config = dict(
    time_shift_ms=50,
    hop_length=160,
    input='log_mel',
    tokenizer='char',
    encoder_channel_attention='eca',
    decoder_fused_qkv=False,
    decoder_inner_norm=False,
    residual_init='zero_last',
    optimizer='adamw',
    magnitude_pruning=0.3,
    warmup_steps=100,
)
Rows from block 2 of the audio encoder of a small encoder-decoder audio transcriber, named by matrix and row number. Each number is 128 + 32 x the weight over its row's rms, rounded and kept within 0 to 255. All counts start at 0. Numbers have three digits each.
After each channel's rows are labels from the 100 clips, of 14976, where the channel reaches its highest value: "responds to" is what is common among them. Only what is clearly more common there than usual is listed. The data: strings of digits, spoken by a formant synthesiser in many voices. In brackets: how many of the 100.
# conv: width-5 conv (encoder.blocks.2.conv.weight, 96x96x5, each kernel summed), inputs 48-95

conv.40:126179091112103124163136133080154075138068145172120127144117089111173162148118132158095113094149123175130121096086167119141087139128068175169136
responds to: number of digits: 1 (58); first digit: two (46); first digit: four (32); last digit: four (30)

conv.43:147223176145109096136173167122161091115099152128050127131135111131195219124092081107156116185096108141081170135123143148162101149117088115169145
responds to: number of digits: 1 (94); first digit: one (38); last digit: one (36); last digit: six (26)

conv.94:128252135128080099097141168060144066168122133112110119092113085064153220150109115152134139116120147123109163129154153145103095155093116144125154
responds to: number of digits: 1 (92); first digit: three (31); last digit: three (30); last digit: six (30)

conv.95:109058132107125109130152083174095105084161078110109172093097123135101149117103090093126080116109109101121082111062099129121033155089105145151117
responds to: "eight" (84); number of digits: 1 (84); first digit: eight (80); last digit: eight (73)

conv.16:140189226172116124121150100121104131123135100151119177104105132139124199145132134173155181182143146137137158152174200176116119179099142160135128
responds to: number of digits: 1 (95)

conv.57:107183126138135093152164207105117112124110128147096135096118114081127180144161142104112107144090135167115109151084146127163130136099126148088126
responds to: number of digits: 1 (66); voice: child-like voice (64); first digit: three (40); last digit: three (39)